From a checkpoint of a small autoregressive pixel model: arch transformer_decoder, 15400 steps.
Rows from block 7 of a small autoregressive pixel model, named by matrix and row number. Rows with one number belong to one neuron. Each number is 50 + 12 x the weight over its row's rms, rounded and kept within 0 to 99. All counts start at 0. After the name is the row's rms in percent of the matrix's.
Before each neuron's rows are labels from the 100 images, of 14976, where the neuron reaches its highest value: "strongest on" is what is common among them. Only what is clearly more common there than usual is listed. The data: pixel-art sprites of 400 made-up characters on tiled backdrops.
# fc1: MLP up (model.blocks.7.mlp.fc1.weight, 576x192), inputs 0-191
# fc2: MLP down (model.blocks.7.mlp.fc2.weight, 192x576, transposed), outputs 0-191

strongest on: brown
fc1.286 099:67 42 48 52 40 45 73 46 57 60 55 57 46 80 35 41 54 45 52 53 22 58 49 62 56 39 18 35 55 56 43 61 62 58 51 50 48 31 46 64 76 53 49 40 54 59 33 35 25 44 40 39 44 41 48 43 65 43 44 78 42 67 46 50 64 57 48 40 46 74 56 57 67 32 27 37 61 38 35 64 51 48 47 58 69 48 41 54 45 39 56 43 56 36 44 69 42 55 53 47 34 73 70 61 52 60 50 56 48 70 21 52 60 41 55 56 29 63 40 51 33 74 62 49 67 42 33 38 49 56 48 62 47 54 43 48 62 26 49 53 44 83 51 58 23 39 49 39 53 50 32 59 49 49 53 39 37 44 53 26 39 34 37 43 55 60 52 42 55 53 56 57 61 50 74 57 63 50 60 66 50 35 58 53 55 74 40 47 43 50 69 55
fc2.286 102:52 51 58 66 52 64 47 28 62 29 37 37 59 28 44 37 36 51 52 57 59 59 55 53 45 60 66 43 47 69 53 35 55 59 40 44 65 43 53 53 29 70 61 56 30 58 32 59 55 76 67 68 38 47 42 42 31 26 71 34 59 56 64 59 65 47 47 37 68 43 49 40 57 63 44 57 40 43 47 50 61 45 60 48 52 74 48 36 61 47 45 64 43 57 52 43 41 71 54 59 48 22 37 43 55 45 62 59 38 46 36 47 27 50 60 32 69 69 48 81 35 43 44 37 59 68 63 51 40 72 38 45 43 34 35 58 51 71 51 42 51 29 44 52 59 44 39 62 59 38 36 74 62 49 42 50 66 53 32 62 52 71 51 24 37 47 52 43 44 44 40 48 58 51 33 40 61 39 49 62 67 59 37 56 46 37 63 36 63 47 38 50

strongest on: brown; black
fc1.56 093:53 59 31 25 55 37 68 58 51 44 75 44 61 29 33 31 40 48 50 49 46 50 44 64 42 27 47 28 45 25 31 45 55 60 48 54 21 48 33 50 55 57 51 35 34 50 66 34 57 50 35 57 38 11 59 47 40 64 47 36 52 54 58 53 54 57 64 49 59 63 37 54 70 64 64 63 40 47 64 68 60 52 36 55 47 50 41 66 58 55 45 50 34 58 51 64 47 60 53 36 65 68 46 52 62 55 57 54 38 52 37 41 74 54 26 54 36 57 51 61 92 48 61 46 48 43 36 57 56 47 64 68 24 44 45 55 54 49 63 50 61 68 52 56 52 52 24 37 75 55 62 44 52 53 29 44 44 49 66 39 52 48 47 44 57 53 44 59 49 59 53 44 32 33 62 40 62 53 51 47 65 44 47 31 54 45 57 66 39 52 65 29
fc2.56 100:42 53 52 29 40 42 57 57 39 57 38 61 61 44 69 51 65 68 52 74 54 56 53 45 73 65 56 52 55 75 48 59 40 43 58 37 48 56 52 53 55 57 54 69 61 38 56 47 44 51 54 55 44 50 27 45 41 44 58 63 61 49 30 49 58 30 32 48 50 48 40 47 17 63 50 42 31 44 37 37 60 48 29 59 54 43 46 36 52 55 76 57 72 34 51 42 64 41 49 74 46 55 71 38 45 62 38 48 71 49 47 59 54 49 89 38 48 44 47 35 40 47 37 40 58 69 54 41 62 33 43 34 62 53 56 56 47 69 24 39 50 41 65 36 65 32 52 45 69 57 39 29 58 52 57 36 45 46 45 61 60 65 40 60 51 47 53 33 67 48 29 55 57 47 60 61 48 36 60 61 47 44 58 63 32 07 57 38 63 45 41 63

strongest on: pink; large
fc1.196 091:46 39 32 47 37 43 49 35 37 45 48 59 49 67 51 56 37 45 43 51 62 52 24 40 39 62 49 54 67 46 47 50 31 50 33 59 59 42 47 57 52 51 63 35 53 50 54 28 63 51 46 51 33 59 57 51 52 57 58 62 28 72 26 59 56 42 49 77 55 76 32 54 35 58 36 60 41 62 54 53 36 55 49 48 26 60 64 62 65 27 50 46 51 29 28 52 63 65 64 34 53 51 61 47 53 62 58 55 65 58 51 81 43 38 31 56 58 55 48 56 67 56 66 45 34 34 69 68 52 58 61 58 43 60 51 57 47 53 57 73 43 39 43 30 42 51 50 44 47 26 44 56 62 41 44 41 42 41 71 46 39 54 47 55 37 65 38 49 76 69 49 45 33 63 62 33 38 37 60 43 67 20 73 52 55 60 32 47 34 71 42 59
fc2.196 092:56 48 66 36 38 56 49 68 64 52 28 63 45 34 63 53 45 51 62 49 49 63 50 52 73 54 46 43 49 88 42 71 69 49 54 47 40 40 74 49 62 59 77 33 35 48 37 65 54 53 60 28 27 63 32 45 59 49 48 47 52 66 39 45 46 65 45 46 27 50 40 35 35 49 35 38 40 66 64 30 33 53 35 57 45 59 51 36 28 46 38 58 56 55 54 53 58 51 61 42 52 55 49 45 47 69 43 45 52 48 52 42 58 46 55 64 52 66 41 61 41 68 48 73 57 42 72 46 41 44 34 36 59 39 48 54 46 57 58 56 42 35 57 47 50 42 53 19 57 43 51 34 61 77 63 60 24 64 42 62 46 68 63 41 56 46 59 68 24 47 42 36 70 61 30 43 44 39 50 47 28 72 41 56 40 34 49 50 51 54 67 52

strongest on: teal
fc1.328 100:30 59 59 47 41 59 48 44 62 56 53 34 47 49 55 33 45 42 62 36 65 37 51 62 48 46 28 35 44 43 32 43 72 57 38 39 73 36 49 35 56 32 69 52 16 41 26 29 46 65 45 45 39 49 69 39 67 33 71 54 56 56 52 39 44 50 67 60 49 60 47 46 48 48 35 49 69 30 61 56 20 46 62 61 79 29 66 50 50 62 65 41 59 44 36 54 73 53 56 45 34 41 51 48 53 57 41 42 55 55 32 47 51 46 48 54 63 51 64 47 56 39 72 59 58 57 54 56 62 49 60 55 45 42 46 68 42 61 77 55 44 51 50 53 45 36 64 30 55 59 55 50 64 43 69 35 54 56 58 42 46 54 56 33 50 43 26 39 57 55 68 24 23 61 42 59 47 47 54 60 41 52 64 82 48 58 69 47 57 66 58 54
fc2.328 105:82 44 38 48 63 48 36 60 46 38 48 55 57 51 50 47 47 55 45 59 57 69 62 47 58 67 42 66 46 59 52 59 43 47 52 64 37 50 65 55 45 56 55 54 54 43 59 58 59 56 50 77 50 83 39 68 56 57 43 61 53 58 70 36 58 51 33 39 58 77 38 35 52 54 43 56 51 50 39 34 63 67 26 31 40 40 40 64 28 58 54 53 40 77 48 47 56 50 72 43 59 56 54 60 58 44 48 27 56 27 31 38 45 32 67 51 28 51 37 46 55 46 44 47 22 35 45 42 53 73 53 58 87 54 57 38 57 37 21 60 56 50 45 64 29 62 52 61 33 69 46 31 48 35 36 62 43 25 49 57 40 39 55 38 44 55 60 48 57 47 55 49 57 62 55 51 57 40 47 41 69 55 36 39 45 37 40 54 58 30 33 45

strongest on: teal; pink
fc1.265 101:36 59 57 41 55 44 60 39 59 43 41 40 54 51 64 36 41 37 66 43 43 42 39 45 48 63 55 78 62 55 46 62 53 65 37 27 36 39 39 46 45 49 57 49 31 48 47 59 45 50 51 31 43 43 59 40 36 32 53 54 49 59 21 55 75 26 35 44 35 54 49 47 37 66 39 48 50 49 56 63 52 50 39 55 54 46 52 49 53 40 61 48 60 51 44 53 66 22 77 38 53 39 76 30 46 50 43 80 55 65 33 52 63 53 29 65 63 58 46 52 76 65 57 59 78 68 51 55 57 41 31 47 59 32 50 77 47 72 61 63 46 35 51 62 64 28 40 30 52 46 59 52 39 62 52 42 50 58 56 38 48 66 50 49 39 46 30 49 51 40 76 43 25 53 49 53 65 55 58 55 48 73 63 56 49 60 43 58 53 60 74 63
fc2.265 093:68 63 44 63 48 52 34 65 40 44 69 58 66 57 58 47 61 43 37 45 62 51 44 53 77 40 49 35 50 53 55 60 47 38 64 47 50 61 52 40 50 31 48 39 49 59 58 44 58 70 54 65 25 53 51 63 45 63 50 56 70 18 41 66 32 42 52 66 70 67 51 54 75 65 44 54 52 51 43 32 67 54 38 74 48 59 61 65 40 67 63 53 49 55 54 52 35 72 50 45 42 47 57 61 44 68 60 51 44 67 39 56 48 31 39 44 70 36 42 41 34 61 40 53 23 38 32 68 40 56 51 54 44 24 62 38 61 38 38 65 51 50 38 45 36 31 58 61 44 53 56 63 45 28 62 54 62 19 64 58 38 34 50 16 41 48 51 33 59 40 35 53 50 53 46 55 55 37 28 42 48 41 40 40 43 41 48 53 65 49 39 68

strongest on: teal
fc1.31 091:57 47 44 54 48 32 44 40 55 51 42 55 50 72 55 27 66 41 33 24 45 37 48 64 55 56 69 33 69 41 42 68 55 64 36 52 38 50 31 64 29 50 47 66 45 73 42 41 52 47 55 55 60 70 51 62 54 46 38 72 42 36 47 64 68 59 39 62 51 54 53 35 39 46 51 53 54 52 52 52 29 16 37 33 59 39 49 49 21 61 51 57 68 43 62 54 52 35 47 34 41 51 74 52 45 40 69 46 67 73 42 42 58 61 11 42 58 40 47 69 61 55 27 49 39 58 55 48 43 62 63 41 51 56 66 58 57 44 54 46 44 40 34 38 38 58 37 41 53 39 60 47 48 57 41 55 32 58 49 45 54 49 52 56 73 65 68 42 78 56 40 44 40 54 36 64 60 44 68 42 37 37 63 68 73 49 48 64 39 54 45 54
fc2.31 091:59 75 64 43 55 48 32 65 62 56 68 44 62 35 42 60 43 69 76 57 61 63 51 59 67 43 39 50 46 62 52 32 70 37 59 23 56 54 37 44 44 39 32 40 54 59 63 56 52 48 49 55 53 61 31 51 36 33 60 54 64 51 53 34 52 52 44 20 52 40 33 50 66 35 58 47 49 44 46 45 55 62 45 70 54 65 63 75 57 45 49 32 56 49 46 57 49 44 49 48 40 52 44 63 59 41 43 60 46 29 75 56 38 42 35 33 45 45 55 44 54 50 38 35 51 47 39 41 51 58 37 27 52 40 47 56 50 39 64 37 57 48 58 65 68 57 70 48 28 27 41 48 41 60 46 42 71 55 74 50 48 62 35 43 59 44 64 77 21 56 33 52 44 25 34 46 47 61 47 66 43 46 28 45 81 65 50 54 46 66 55 67

strongest on: brown; red
fc1.251 108:64 42 51 43 41 50 51 56 39 65 41 49 55 46 51 46 51 48 33 39 34 56 42 84 46 60 40 55 49 39 50 41 35 40 36 49 21 42 60 56 64 36 47 35 46 62 50 57 54 36 57 54 47 48 49 49 46 50 60 47 49 39 57 61 46 29 71 65 61 42 51 22 42 74 71 56 69 54 55 64 38 68 42 64 49 38 40 62 42 66 72 32 64 34 41 48 64 51 38 44 56 30 57 60 47 45 50 64 48 54 34 42 54 35 49 67 43 40 61 43 64 64 37 53 63 39 48 49 72 64 59 53 49 31 56 99 45 51 68 54 59 60 45 24 63 55 40 23 35 47 52 55 58 48 44 43 46 62 43 36 42 55 60 34 56 62 51 46 42 70 48 31 30 22 58 40 65 42 55 48 73 54 61 66 49 50 55 48 36 64 47 49
fc2.251 116:45 53 54 47 44 46 51 43 42 56 44 41 42 59 54 57 32 28 48 49 63 24 48 12 54 37 26 54 41 73 34 57 49 73 39 50 48 54 47 39 62 46 54 44 58 50 50 44 46 64 47 44 48 39 77 64 50 38 70 85 39 67 54 67 48 47 34 36 46 61 42 48 55 54 37 61 34 33 56 53 50 66 35 32 63 56 72 49 56 50 43 70 59 69 45 54 48 62 64 49 38 46 59 56 49 39 27 63 41 41 56 31 49 33 50 46 45 52 42 64 52 49 51 64 56 57 43 69 57 53 69 46 61 43 62 36 36 58 56 30 41 51 57 63 29 38 74 58 55 31 55 41 40 50 43 72 57 49 44 43 65 65 69 44 49 27 53 39 74 48 50 47 48 55 47 41 67 55 45 42 25 73 64 43 69 54 44 52 58 26 43 69

strongest on: brown; large
fc1.256 093:39 46 52 33 40 38 59 59 57 63 65 48 60 67 39 39 29 52 42 39 45 68 37 55 40 50 35 60 56 59 56 59 51 30 55 46 51 28 56 62 65 45 35 53 55 61 52 29 46 30 39 40 39 75 57 71 59 35 52 61 74 53 57 59 33 47 57 45 27 66 59 60 52 51 34 50 66 61 54 47 35 33 51 64 57 75 23 65 56 62 69 47 41 37 67 52 68 41 57 41 52 52 60 45 31 74 38 65 44 46 62 40 53 54 40 46 53 69 42 67 66 66 37 62 49 47 46 65 50 50 64 40 58 36 51 62 65 50 46 40 66 63 66 58 48 47 48 36 24 34 53 46 62 68 45 37 35 37 47 44 42 33 38 59 80 47 57 42 66 65 61 74 42 47 49 43 35 45 40 66 47 54 53 50 37 23 59 46 32 45 39 52
fc2.256 092:48 41 58 46 56 68 70 57 63 46 34 51 43 50 57 52 60 55 59 53 52 44 46 49 68 54 60 80 44 66 40 46 39 43 53 41 42 50 36 50 66 37 49 62 48 51 45 58 39 36 64 52 51 46 46 60 56 75 24 44 37 39 54 55 64 51 31 49 50 47 32 60 50 48 60 53 67 29 36 61 62 70 84 52 51 42 70 41 49 51 40 28 21 55 49 66 59 54 51 50 69 55 21 73 58 40 50 33 40 37 40 59 58 43 50 84 40 30 55 53 53 56 53 29 45 45 58 67 49 44 33 82 35 49 42 59 54 53 39 46 39 36 55 35 45 33 43 40 50 22 52 48 54 35 30 51 34 42 29 64 50 64 31 67 52 41 50 44 47 49 56 52 44 33 54 63 67 49 57 39 51 66 44 60 67 65 57 57 74 49 49 63

strongest on: teal
fc1.357 108:65 55 40 70 39 21 61 49 57 50 44 51 50 75 52 34 50 41 36 67 36 57 35 61 62 85 38 60 59 47 56 55 62 44 49 50 60 50 49 57 62 49 43 35 46 49 64 46 45 58 44 58 35 52 45 66 42 57 42 50 49 49 46 62 73 53 50 46 35 70 57 59 56 39 46 53 49 43 40 44 54 63 36 42 56 77 49 62 31 51 50 54 39 57 33 64 49 45 54 41 64 59 73 34 51 42 55 46 38 68 57 34 59 39 32 73 79 53 61 43 54 63 67 62 32 46 40 76 46 50 72 39 58 51 49 65 47 52 55 52 48 77 32 38 61 43 56 24 60 41 50 22 46 55 52 47 42 63 56 51 49 45 56 41 65 66 46 61 36 60 66 48 57 32 44 70 52 37 46 28 53 31 82 49 56 42 34 23 59 50 67 50
fc2.357 111:52 51 18 37 33 70 56 72 62 30 44 32 54 41 73 66 55 42 43 40 47 30 51 52 29 37 64 39 62 61 46 52 54 47 42 42 55 69 25 29 34 51 47 32 59 57 41 48 29 41 48 57 65 45 53 46 54 45 53 47 34 21 53 55 41 33 45 60 80 69 39 50 68 61 57 57 48 22 44 64 53 35 53 62 56 55 42 77 58 40 47 60 81 47 57 47 54 48 51 36 29 41 53 61 55 54 56 52 80 62 57 76 55 56 57 43 51 58 52 48 53 59 32 43 45 54 30 50 50 36 45 47 42 55 48 50 46 44 42 44 33 61 68 44 51 39 68 58 39 46 59 67 53 54 49 54 52 43 66 65 28 58 46 24 54 58 55 33 52 62 49 47 40 15 55 54 54 49 41 52 56 44 53 66 50 65 66 58 55 56 64 41

strongest on: teal; white
fc1.273 105:58 35 46 32 40 60 60 24 63 49 57 48 41 31 54 56 36 31 44 50 69 56 33 68 52 44 41 53 61 38 53 50 55 51 42 28 48 36 51 54 47 37 70 36 26 40 37 38 69 47 37 73 59 54 51 47 48 56 66 49 76 77 46 47 70 74 47 67 66 64 53 35 54 49 47 40 47 38 41 50 29 44 58 35 48 55 39 55 29 42 44 75 49 54 54 55 64 38 70 31 51 49 51 39 58 21 61 50 80 59 38 72 66 41 51 64 42 43 66 35 47 36 62 49 51 28 58 60 60 50 42 62 40 51 57 52 45 31 41 58 35 54 50 52 51 42 54 63 62 40 42 46 47 55 64 61 54 38 47 50 78 48 43 42 55 61 49 66 53 52 67 45 33 74 55 54 74 44 43 57 51 16 37 47 39 45 52 58 61 57 54 42
fc2.273 106:48 39 54 47 53 70 62 34 53 56 71 49 41 24 58 39 39 47 39 42 68 47 55 45 50 29 31 56 50 43 44 48 48 74 56 18 49 56 31 53 74 45 44 28 47 65 41 52 58 63 49 71 31 46 26 68 30 44 30 35 62 62 41 40 58 71 54 55 24 42 52 48 47 46 54 46 41 36 62 50 42 56 49 44 41 66 53 55 45 44 72 44 50 73 56 45 65 54 53 54 42 52 34 50 52 39 44 41 52 48 44 38 63 56 59 49 46 51 80 55 21 40 58 35 42 61 53 79 70 38 48 46 43 62 59 57 45 49 48 61 31 38 69 42 45 61 34 39 42 63 46 58 66 49 41 58 58 55 42 54 58 35 61 71 16 57 48 41 57 51 70 48 62 39 42 41 62 55 52 48 64 37 51 62 75 72 50 62 33 52 43 44

strongest on: purple
fc1.111 103:44 43 55 45 56 41 57 53 60 41 61 55 49 66 61 41 45 55 46 48 62 45 36 47 53 23 49 57 84 74 46 55 31 23 29 50 45 63 41 38 51 50 58 35 53 56 58 66 64 53 37 54 42 58 35 46 61 56 70 60 53 58 51 67 35 20 82 63 39 48 49 53 61 60 55 63 43 53 33 62 45 57 37 51 53 57 45 56 43 45 78 69 51 39 56 59 46 49 41 39 42 56 62 31 39 38 30 63 45 52 34 48 49 32 51 44 45 52 62 38 55 39 45 49 61 68 37 58 54 42 44 37 40 39 46 69 38 49 46 52 69 59 51 50 50 42 72 37 68 47 38 58 64 39 52 39 62 47 39 61 65 37 45 38 40 42 69 29 54 46 61 61 41 32 49 68 80 71 42 38 59 78 63 43 73 45 66 51 22 54 54 55
fc2.111 103:43 45 67 37 47 57 57 31 61 60 48 52 39 59 61 53 48 36 68 71 46 71 56 57 61 75 46 49 40 21 58 68 38 44 51 57 37 58 58 55 41 45 52 62 50 54 50 31 53 53 47 49 41 44 68 33 45 36 30 67 45 57 66 47 53 63 53 47 37 49 62 49 46 17 59 40 64 66 67 37 55 72 45 59 58 56 41 39 35 39 45 44 50 36 51 50 42 24 36 45 49 67 57 51 61 36 40 83 53 42 46 59 58 57 19 35 63 56 28 66 57 56 65 60 29 61 50 41 47 43 50 75 55 49 52 56 43 51 71 35 39 33 35 64 58 51 30 42 57 34 30 38 37 48 63 53 36 55 59 27 58 69 43 62 45 60 40 54 65 64 50 59 59 78 55 57 49 30 48 55 42 33 41 38 46 50 38 58 49 48 35 66

strongest on: teal
fc1.352 097:66 42 51 25 66 54 34 52 43 56 52 39 68 38 43 31 51 29 65 53 49 53 49 43 50 51 58 25 54 44 47 41 48 33 49 24 47 65 24 51 50 41 47 47 65 46 62 32 52 50 45 39 58 51 53 38 50 68 66 45 59 61 54 67 64 27 63 65 51 56 62 53 54 55 62 66 43 61 52 33 54 36 61 54 37 45 59 64 62 49 55 62 44 45 47 51 61 42 60 32 36 81 51 32 59 52 54 54 51 48 31 64 67 34 60 51 68 63 41 52 63 37 40 41 48 50 45 47 42 61 42 81 48 53 60 52 20 80 44 35 34 49 54 54 51 21 73 44 76 54 45 52 71 51 65 43 49 47 63 48 52 53 54 41 51 50 50 49 49 47 61 58 50 52 38 66 29 54 68 47 52 37 70 35 41 41 79 32 69 48 60 27
fc2.352 100:69 63 67 64 40 76 53 55 43 60 69 54 37 66 47 41 42 28 37 43 60 40 52 55 47 52 54 52 42 59 47 60 36 64 49 67 42 36 57 44 59 59 49 32 23 40 52 61 63 50 50 51 62 48 42 56 57 39 68 54 61 41 45 44 48 44 57 29 58 58 65 40 46 41 53 50 19 39 39 55 58 65 33 19 60 36 47 50 46 46 59 45 41 67 67 45 52 76 38 58 55 46 60 41 62 40 20 42 55 53 40 28 39 68 66 39 63 46 37 49 41 41 45 61 47 58 57 58 63 40 72 43 60 49 51 43 66 37 64 40 51 70 36 63 54 51 50 77 42 45 65 50 25 37 48 70 41 48 43 40 53 68 56 20 49 59 52 41 50 38 43 46 76 65 49 36 53 48 50 50 69 73 44 46 53 72 23 47 47 60 32 44

strongest on: brown
fc1.47 093:58 46 64 22 45 51 56 36 63 28 57 42 51 53 51 23 40 61 34 61 59 67 42 43 40 52 36 37 62 52 43 64 41 49 55 49 44 29 55 60 47 47 66 54 59 53 44 62 31 50 44 75 56 38 44 43 32 52 62 67 40 42 19 51 60 50 32 66 45 54 52 65 42 55 52 75 56 39 46 59 52 36 59 44 65 47 34 52 53 54 60 53 61 49 65 44 60 70 55 48 69 54 49 42 22 54 42 61 45 50 57 40 55 60 39 46 60 70 47 56 73 53 71 56 43 53 55 65 49 50 68 54 53 39 61 51 25 59 45 58 41 52 66 46 47 50 63 47 45 67 27 65 67 44 45 52 44 39 43 44 51 59 46 37 50 55 47 37 50 66 38 57 36 61 35 79 60 40 71 53 66 49 58 52 45 21 38 57 16 37 09 56
fc2.47 097:36 36 86 61 44 52 47 48 47 45 36 71 69 61 48 63 54 34 59 52 36 53 56 31 70 60 65 40 67 55 62 43 41 45 46 60 50 56 41 56 67 62 64 62 37 31 56 52 59 50 68 36 55 46 58 41 46 38 34 70 61 40 36 41 47 44 48 52 36 60 55 63 52 47 53 53 78 47 38 52 57 62 33 71 32 60 39 45 35 50 49 53 51 47 67 45 35 16 68 46 30 36 87 47 43 64 48 55 42 51 25 56 67 59 45 60 62 33 41 41 39 41 26 45 70 47 42 69 54 48 40 28 49 40 60 45 57 46 54 56 33 49 40 65 60 30 55 46 47 32 42 44 46 68 58 67 22 55 30 60 43 52 57 62 43 60 57 52 64 50 54 58 69 46 57 64 38 42 46 49 33 56 29 39 53 44 41 43 53 52 52 36

strongest on: teal
fc1.301 094:54 60 52 55 41 75 38 36 36 57 61 37 77 62 54 48 53 38 45 63 30 63 46 60 59 37 42 40 40 50 48 53 65 55 33 42 54 46 48 36 37 27 54 31 51 58 23 20 46 54 45 70 49 63 61 54 62 68 52 83 36 74 55 46 67 36 57 47 62 51 46 44 59 38 35 49 57 43 52 60 33 61 55 58 44 41 66 32 47 27 67 62 58 34 58 44 45 54 62 59 15 64 49 60 41 46 52 43 47 28 36 64 37 27 62 58 60 55 37 56 64 61 59 63 61 54 38 28 39 59 45 55 63 54 38 57 43 46 48 47 60 50 58 71 55 50 56 47 52 49 55 60 54 41 65 29 42 31 69 42 40 33 61 46 64 60 40 43 50 43 54 48 39 61 50 50 24 57 69 56 40 58 63 80 48 68 40 62 48 45 50 42
fc2.301 101:55 67 43 57 63 58 55 46 53 56 41 59 44 49 40 51 50 53 55 49 45 58 43 53 50 61 41 69 51 54 61 56 63 75 40 34 44 38 35 57 87 62 54 33 57 49 55 47 50 44 62 53 18 42 49 48 45 66 29 75 63 48 47 57 51 45 47 46 52 53 29 56 79 39 55 55 48 50 52 33 63 46 51 37 72 49 63 25 70 50 35 40 54 53 34 67 39 71 67 28 59 58 67 62 45 63 66 34 61 26 44 46 39 47 55 38 48 38 47 58 35 43 17 39 35 64 45 58 36 52 62 53 45 62 57 58 40 57 38 37 49 57 41 48 38 65 54 43 39 41 66 48 33 65 37 56 56 69 54 49 45 30 61 57 56 61 52 50 56 16 38 57 43 36 37 36 40 47 67 57 59 72 38 28 48 57 29 62 45 62 37 49

strongest on: brown; grey
fc1.321 097:46 56 58 65 48 33 33 56 47 78 67 67 42 29 49 38 55 35 76 75 38 74 40 80 41 52 41 49 57 30 59 36 65 47 49 58 57 60 38 31 64 54 55 57 38 45 51 52 52 42 50 41 34 39 44 38 40 54 62 44 48 58 66 40 39 35 47 35 55 61 58 35 58 57 45 56 60 45 74 49 59 58 56 63 61 31 27 31 31 35 48 46 35 45 59 70 45 60 59 61 49 64 60 55 43 50 67 56 29 49 50 38 54 31 62 55 53 51 61 25 36 44 62 63 50 36 38 68 56 44 45 81 41 50 53 58 50 47 70 69 44 58 57 49 44 51 51 70 58 52 65 39 47 42 31 55 57 48 67 38 58 66 52 48 40 34 40 31 56 53 40 29 66 63 44 52 45 48 29 86 53 38 56 40 44 57 60 42 48 57 43 50
fc2.321 095:43 45 49 38 35 29 66 51 67 73 57 52 48 36 49 52 54 47 52 65 51 28 54 37 70 54 53 44 49 70 46 25 62 37 64 40 52 67 56 50 47 34 72 39 45 50 60 59 63 43 50 28 66 62 66 58 61 45 44 52 57 30 37 31 56 50 61 49 59 49 34 56 55 38 50 31 50 39 46 49 40 32 52 53 51 47 53 39 64 56 64 45 55 59 39 33 55 65 36 30 66 62 63 52 32 51 62 47 37 57 58 47 59 48 38 40 40 38 44 45 64 52 57 63 30 50 36 53 56 46 72 46 54 46 76 44 64 41 70 37 73 63 36 38 62 63 47 37 34 37 52 43 33 65 42 53 51 71 50 61 14 57 54 49 77 42 67 78 46 57 47 56 50 24 38 42 41 46 56 27 38 66 46 44 37 37 47 57 48 61 76 53

strongest on: purple; black
fc1.303 102:57 56 63 42 55 53 63 41 59 68 47 33 51 42 50 49 57 56 61 47 52 41 68 65 47 50 54 50 50 36 53 68 31 41 51 44 34 35 25 57 62 53 52 27 55 55 60 40 75 41 59 50 54 48 39 35 47 58 46 41 53 56 31 43 57 44 54 41 20 52 59 58 42 64 48 75 50 66 46 77 53 47 71 64 29 61 45 53 53 42 45 43 30 44 60 39 53 73 38 40 39 65 61 57 26 30 21 50 49 57 18 44 60 63 52 43 69 45 67 46 61 50 31 31 50 51 49 39 35 48 46 51 60 42 31 64 46 55 54 68 43 53 40 38 45 43 36 50 56 63 36 48 73 50 62 28 55 48 38 33 48 39 43 56 33 46 76 46 62 50 45 66 59 72 68 47 38 40 68 67 62 67 63 53 47 30 48 59 33 34 39 60
fc2.303 103:53 66 44 38 50 45 54 49 46 67 44 43 46 56 43 36 60 40 56 58 60 50 44 45 38 48 66 34 53 68 45 72 76 56 51 62 49 47 62 50 65 52 54 48 52 71 44 51 56 51 61 49 68 32 57 52 43 60 41 58 33 49 32 84 42 47 50 63 44 45 51 52 41 33 21 60 60 49 45 53 42 38 47 15 42 51 53 47 56 70 53 55 55 63 42 51 58 55 59 52 29 53 29 75 64 48 60 51 56 34 49 43 51 32 40 44 44 63 49 49 42 57 25 68 78 51 51 55 78 60 60 45 61 35 58 49 54 37 57 75 37 44 49 76 30 67 27 61 40 58 36 32 42 45 64 66 52 34 64 42 56 52 48 24 43 38 27 40 57 65 34 51 32 40 38 58 47 54 47 46 43 61 36 35 55 30 39 61 52 47 71 62

strongest on: pink; red
fc1.32 101:53 40 66 33 31 54 51 42 54 46 55 36 71 57 24 47 45 49 38 61 38 48 53 55 36 31 78 49 39 65 46 46 33 58 22 45 56 62 42 54 62 42 50 48 55 56 59 45 57 34 36 44 42 31 57 77 80 60 70 50 50 50 34 48 32 52 50 46 41 42 44 27 55 35 71 55 56 71 47 43 43 49 31 50 36 61 52 77 39 68 53 55 40 38 35 38 72 38 51 55 68 74 52 52 65 41 53 58 40 44 43 46 66 56 33 49 48 33 62 58 66 51 68 26 46 42 64 47 74 68 34 43 46 30 55 54 37 56 49 45 59 53 58 38 33 60 52 36 57 40 47 49 72 33 42 60 60 48 55 41 53 41 49 58 63 44 44 52 49 40 65 34 50 38 54 53 59 45 56 46 75 39 68 60 61 52 47 62 45 51 87 47
fc2.32 096:39 65 45 38 39 38 55 54 73 53 73 49 62 75 73 41 48 48 37 49 61 37 45 72 59 51 45 62 67 46 14 54 52 45 59 34 37 55 38 53 56 45 49 62 46 49 53 36 59 49 59 42 56 72 38 63 30 58 40 32 29 34 40 36 53 53 52 34 49 55 38 67 46 43 64 53 54 26 40 60 33 47 42 51 67 54 73 28 49 40 34 31 41 84 52 62 40 50 64 62 61 35 56 63 68 43 68 48 39 36 54 70 35 58 68 61 28 60 50 32 54 24 50 50 65 66 58 58 40 60 46 51 36 37 69 57 54 40 58 62 27 55 53 48 42 27 55 52 53 35 65 59 53 51 48 56 52 59 53 63 50 42 36 82 51 40 46 37 46 30 36 58 42 66 49 51 44 62 48 35 48 54 50 41 51 50 47 47 50 43 59 57